A small contrastive audio-text model, trained from scratch.
Model: 10.4M parameters, encoder arch tdnn, encoder norm batchnorm, encoder activation hardswish, encoder widths [384], text encoder width 256, text encoder norm layernorm, text encoder activation gelu.
Rows from block 5 of the audio encoder of a small contrastive audio-text model, named by matrix and row number. Each number is 500 + 25 x the weight over its row's rms, rounded and kept within 0 to 999. All counts start at 0. Numbers have three digits each.
After each channel's rows are labels from the 100 clips, of 14848, where the channel reaches its highest value: "peak on" is the class under the peak. Only what is clearly more common there than usual is listed. The data: melodies that start on their tonic, played by one synthesised instrument.
# conv: pointwise conv (encoder.blocks.5.conv.weight, 384x384x1), inputs 128-255

conv.256:539504478510502486470490495498490479492503498528508518474544530480498488487537504511481492530487506483499508476490524477465522502522494508474493463463461491499434458494473460438522484482491512544463454500464487520498479498506484459502482478454528537478464483529466476469510458471502460440496458474522472488480486517501523497480513507496476477451525469508474478517507501483447470493502
peak on: D#3

conv.130:491484454501521455484536499522485495479473483472457443515471491507484468441470508484494525455478472531484464490483515532486500517521448497496487460482455483500495468504513483474481524448477504505461505444513502484460532468483491483518544486519505473529536491501473438493473528485474528481489545492539500484508460462485488512468511488467511516467491527482474472493524489550510482516485
peak on: D5

conv.10:538493509512524475527475510483501484508480489521443507533500462519482460519476568484438506538506535498469499529505476461507522501525511506508483517480541487468511512456524495491499530531524510480506455508470474524507523524499475501521431482500492503506520493516485484498504505539465456516489492531510512493467525499497493516491490500482496492550514491514509520531472488494532534522487
peak on: G#3; G3

conv.19:522515452508494511494488458473446492523469473525518508483459472503537508502498515512493479506499459498497504497481520494497512495488505510511505522489498461517507474464455495515349486488518442505497505492515519487478469506516479499472531508510458476454498522508503496500506513467525504458486438487490474452489495489484499497514516478500520489516508507488532501498509508499483494519510
peak on: no note

conv.365:507488509500486500526506480507452491460459516549506505490455473495501494510489558484492514496519514433514511477502496525504510516501530504515489504504500489503470515502492525430486489544506483481456465500484539521492514495469512494510539534464526459504551505506489460475485461531521520471515476469410504519514536481522492452438516529498523489495528496535525519503502533489493547502465
peak on: no note

conv.51:462519517497502494509498503474557484497564515493468513493508473518490516503466523483492512519526538516539470488467512497491488517496468465511475509496474462466531503515525477482540514512487577472544465503470470542501505448505505487502481454527496473488489502514492519489546453481488531465502494509510467480476520491518458500536492526491487478508514513483501465524486471499493497489468
peak on: C#4

conv.316:487479489481478507494472473477462491452491447513490458502482462496512467469490529509479504481497461503527500481461503505528488541457535511479529493467498441463501490455473478506454534468499488478479482493501515510501504500467491502518509482481481487500504451494511444479483492466500480446498540508502471431509486478491494487480516507469484480496505510477494480498506509563476497501508
peak on: D5

conv.204:492506491466493479498480492500517497478513497507501496490505419507479496505430510488504536523491507500504493460480492507506494507466508507493521517517475502498512460482527486494524521485509482472484488463512500532528511467508514483558498510479476446495509469523508455473477468497431473445509534521531473437479423403491480477499505514459510473472517516492477464438510498554502505483477
peak on: D5

conv.123:468500475500485519533488505496484488484472526541488489500492476531523504526503550509500503485469512457504505510513473509496563501505501495514540491515525485489451480473483508496475508528531486503506471538456481457477496494519481530476501570479505474517477465500479539500516508550512474437482465479518463580503523447480472481514522484511514518481499461572472494511506509473515505512518
peak on: F#2; G2

conv.315:461475516468520491437512531514463506520470525469494511489530485508468480489495498470517527522488494507500490503527503513505522446517497519513499519505446535525498522524487552514474531523503467515494527426519500506488472444470478518532545478480521515495532507511526428502487507541510483570476551511522553505507506493473476538467506498498476560489519509448509520532514459464499495496486
peak on: C3; C#3

conv.33:489518512477511492502513485501493481455453495496520519497512451499485487509502542486512534484457484510482517492501503485487449470439492453500524488511489539469501442509485525478508472479495456481491499424571498464466491524492472493481524479505519495456540503503494424524495513493462478574492509461531519505528514490536459496433495550513509527509495530455496486490547495507532524505461
peak on: C3

conv.61:457515477515480487489505490481484503498470536510510483488520490501489526481513533522488481513488512520505468500466491472485502502463480505512470496497484472486513482498503497505440480500520520559491484486498509515432437484526483486485495499515508495426469497490488488503502455478501482457488480497506487454483479508502465504484524504462535437574526542492500513509548529483537482501474
peak on: C#4

conv.113:468466476454475463475496510512492458490516502502512507501520526496480497473518527500484512533481515477502480474504521506470519474507506509490477525498480471503498510496484449480539480510519525492466477490511503505527474502507490448535476516473482533482497491499471518469505471501490498506522483496464494504489533526486514515500499533519456510506504476530504470485431470504471518475479
peak on: D#3

conv.311:475467499530501479505506511496458501507469512526514526504495523507469530453509491530496487522511531516535503501492490511458513511507488488511475502469482471511481459472500497477472505495496543541453467506457476536473514460508502474525474519528528513502460536490462527501531493458450509441440460521498501458455505509508453513503499490489516475515511502513501522513536493446476487507484
peak on: C#4

conv.120:466494492478520493485482509513514491482524502527468512429530475495483493511507504491505533495530482439513488478498488476540479529531475527470511477465448479504459514513511513506515527547502500488495516518437465524484516472492523520512525493466488479500476468539521473482474489532487493465505519472557507500509493535448478487530514507479504480509508489488502521542513489513512490473497
peak on: D4

conv.138:543513452499505475478495480524480490459479492501522500480491541529495512486543467483491460517510488506441487466515492511459491482513474473474486498463491501545486477479467454448504501481470554532483468483487503496505497482522492452460419477502536538505510491515494497524499477456475482458464492504499489503483459540482518532474481476479457473492485503482476500511478459506500454520474
peak on: C#5; C5

conv.35:513507489494502444472476493493484471501524504496483486506510496543510500468491525487421503502507507472509475464472495528488500499498459449472437481483494473486495524523502500513470506503484598452472516514496498525466507459480472485493480491502520511487517530506458523506544509493450519509474507513520489513480500524480461496525487522505499496532541506517486509540509497503504513512453
peak on: D4

conv.246:480476511505473489504506519483495493487509525499501507474517496531482507486533495462483479496536457405468483449489474470490510492481515479453495506499461484493448450451477486503500514502517515530474489513484501517483521501481490488489488492418511483508512437524470488478473483548429464459470522499478510529493474501455469464497487483475531486498532498540511524486529446512469471497483
peak on: F#2; F2

conv.194:487483463480478452465495467513480467492506492507502506508498533494470503484494525514491503513473515518483468482506536519448506447527507504489500510499495472490522505501486437478500496495514517488444477491502499498531483486492486459538490491513456519496493490487486521465496499498446510496506468517484500497501518515488517512495509500512489494501457475487518475474423481504465509479487
peak on: D#3

conv.105:479490476496485472517513477502455495465500514493541518503490475536503498463506492491472501459496440491484486484479484534472510487456482473522504502483496496528520460507488499490467483440451538480474515507510501484425496465492480492492498501500509476445517490507483507500499503490452527487481529463501506492505479510484474477466505485479488467518516524519476493500501497523509483504451
peak on: C#5

conv.274:504473452509426504484494497497507483527505475486511488512477470489509494502487501505481512527488502516478492509483495488488524489429494507517493508508524469480491501536566502548518495504511517485472528512454433503511488466453522496518500463515497487484518491493468508496506501529510496503475472487489477475483493511470519505509487514464461516513474520511495443517509541559583499495491
peak on: G#3

conv.277:475503515493484501508496488474503453453494521494471511503524494518498490533496530470466547504531521466510487474473475499504516536476471491459482482503479480496482513506510488496519509505498526454507496512476512508496488494512520500496483475466523508472509440499501493498525443508484443489519537501534509478478515531506446484522501537472472482527522526525505477517511513560512512479506
peak on: D5; D6

conv.262:485514504492468519530508499468515485460531493500519514439500502496509494535508502490517486512532514455519520500497548484530487512482504462456519510463468479488521503508513510502523480544527532417568501512512476508503476498547506528470471511482478515469498512491479501500517462504537496516538479490495505492490523526523483466513520556505490498485507507443496472514429462536517483476448
peak on: D4; D6

conv.271:478483505533502449468492514515484498555494511486518553479516499498481529413521551499493516493478502453505504528457520493467525505501505447497419441487487481480477530502526524551469496492463545476458555489472480514477480507510491480500489526484509516502486507495508509495490530513468516507490498522459502526507487505499476486539523521496487521504495517535535508513498515494535519531484
peak on: C#4

conv.18:499521474513511448505515511514475497477490480477489460497491530520477462451508546489450494463486454457472475461453486525502514534502488482479494434487496494505451481480504499536481500436478516454482532453513498486479492490476501486514474491443522507524549472502494459520494528505484497513487537508508510519508483526478499467486535498484501504502518520503478506516492520557515503505465
peak on: D5

conv.251:466503491492400464499496492498449505490502498543514498514498512526457515455503496509475477460506517488507467509445483482499502501468487489555472480498489464524483509442521513510491496510489545487501516502487504510494499469491511501476485503505507490462471489483480522510497514490476496482480504489530527514461496549489428500532501485483495487554508523522478527543515495433529511520473
peak on: C#4

conv.31:521531494463477457472479468449506496509500496501485500521506505513515494489493520521450525491502524536504463498461520544491475496476484461485508489490473469488496515513516478509508499497491548491471510503527486514493487452484508499513491469520486497495539508491508529500521525476454503514504516489528486515500508511487489488516502520515530513513558514470493473533500508532512530482469
peak on: D4

conv.16:464496506505517475476532489501494461501479465489489437536490531512502479478515507473459490512503488520474493533515498493480508503525485493504465427495506485493496531471493452435539492486491503530479474450497505509516486504513527453509504466529512536462469496509517515495464501468526534473493480519469520478499525537496478484501470480479498483486508511502487521439527474497489501479485
peak on: D#3

conv.195:516493477512519454515499482470490496490478476465507482522485510510486475494495518485431501504484500511507443502475492503512493510480499456503528492493508491472480478514514492504508504458507495525453512453524501497484514488482501500510486474496523499516540481479523497507470535492417511530480518505536499487519501500503506475489507500495530504493537517486500465516536517535517519507476
peak on: D5

conv.74:508552515484522475526553485510487513504508477485500504449465481521476503515486530515512497462451490439478502492459482533486477523524518478520519460492508474499491476502477483528510466449502516537499505454487493485473511493532525516486529488446523499493533454520547487525489522478470508470457507498530504492519501468491507499493505450495500485538465519515512469498490536514513467544493
peak on: C#5

conv.32:472523498453486511498495493492515500482507539514501482474498458528519549539472537503530508494493501442513501456497483514492528513481504496507534469508506491498489456485486493476487490524540515492514446513459497474494506502509496501489507524472500443517492464508479530493503529560478491413498480471487440593501501413487476449509516503507518521484494453573474489494511535481519494495499
peak on: F#2; F2

conv.359:538507485497511491469495506506478492507498487494465510478485483520508518482476509488470505502503507493511480482458479471521475509500428478484452515473490478474517521508526503501510506548516548456516512513477462521463518482488482518476522493524507519494460537494440512520526503501462512507485484477541488504460499531471463524518504507498502513530497503499493498551538508433523485508466
peak on: D4

conv.215:509492458516506506499488465473447494490489460525519468486453486483536503476504518511488498503494476499489513496472530497503508506474501512521500501479471439524512498470466486512347510469520431513509506496474516504488492502499494501489524514499442465466474522513493475503501512486504491466478409488481463473479506484486491492499505495505508500509509512488511491472536506483472510506512
peak on: no note

conv.40:441480487472539484513510494517469473529467524516435525499468440483489559462466573508506557474468507512511494507471516524481481512505453502540478490512498508491517511460486484496485508501533486495488508492511504516512487469491503503537530484491456482494531521505533501493501520505497480523497518490515517480538502475481491481432548535498517506561502505491503502503532504513517555515451
peak on: D5

conv.275:522465491509516503488513484528466500513519496536479473489466417470514486500500480501479517535488535511512483507502524490513484518474515513515519517502516464503535518514522492538505499518503482498461527499457407508462476466456484501493503481515476493479497530515478469514485492527516537453482498445536470433498510495486496502512457471475517503480492508485524487514508501528535485512526
peak on: G#3; G#4

conv.214:493478477507497516510465494487466456472514465539531486497472469497509491480497494474507526509524498520501496502459499489494489520463505517510511473424492468521515514457486494482440517487525458497507495505425488509491521484487483495505485509506477467483472496505499491492488474494499486476502431478492475470482510475485469505519504521500458497513527507465505477449494492496448501513507
peak on: no note

conv.209:437510496525485460481521493516485514530467494497503488509477508506469531454500500510493490487474529510498465529472488494482501512501479468529474468490486495493490500518520501510506478481446534525464493470493440482458501469505495494497493473512535504494500479509505506518476515487457500484454493488506495472523518493504466478500470523463510479532494541493505506499488514510535489526488
peak on: C#4

conv.208:527489490474489529514488468472475483504452507531515514489499446499526490516473511479496496442501481493477487515511512472488513520478514492487478504502509496512513464471463505490489487453537442498475491514517518494446435493506471496450529525496494446465482516538504501486525454499509480477502452419489501480500485495475499456483517473496507487568482475510515507504536507457494514545528
peak on: no note

conv.151:527509488494452477459507505511475500464478452512529506525499564509508469515531497493502512496500479485463536504535505505520520485481483481506496485459504485517430511455488463490533485467476524502499531472485477502475513478503497467456489467486531545481524457499509508506492512502478523489484464457473525521515485621458518496498496497479474488469509496523469549528469526496511503497480
peak on: D#3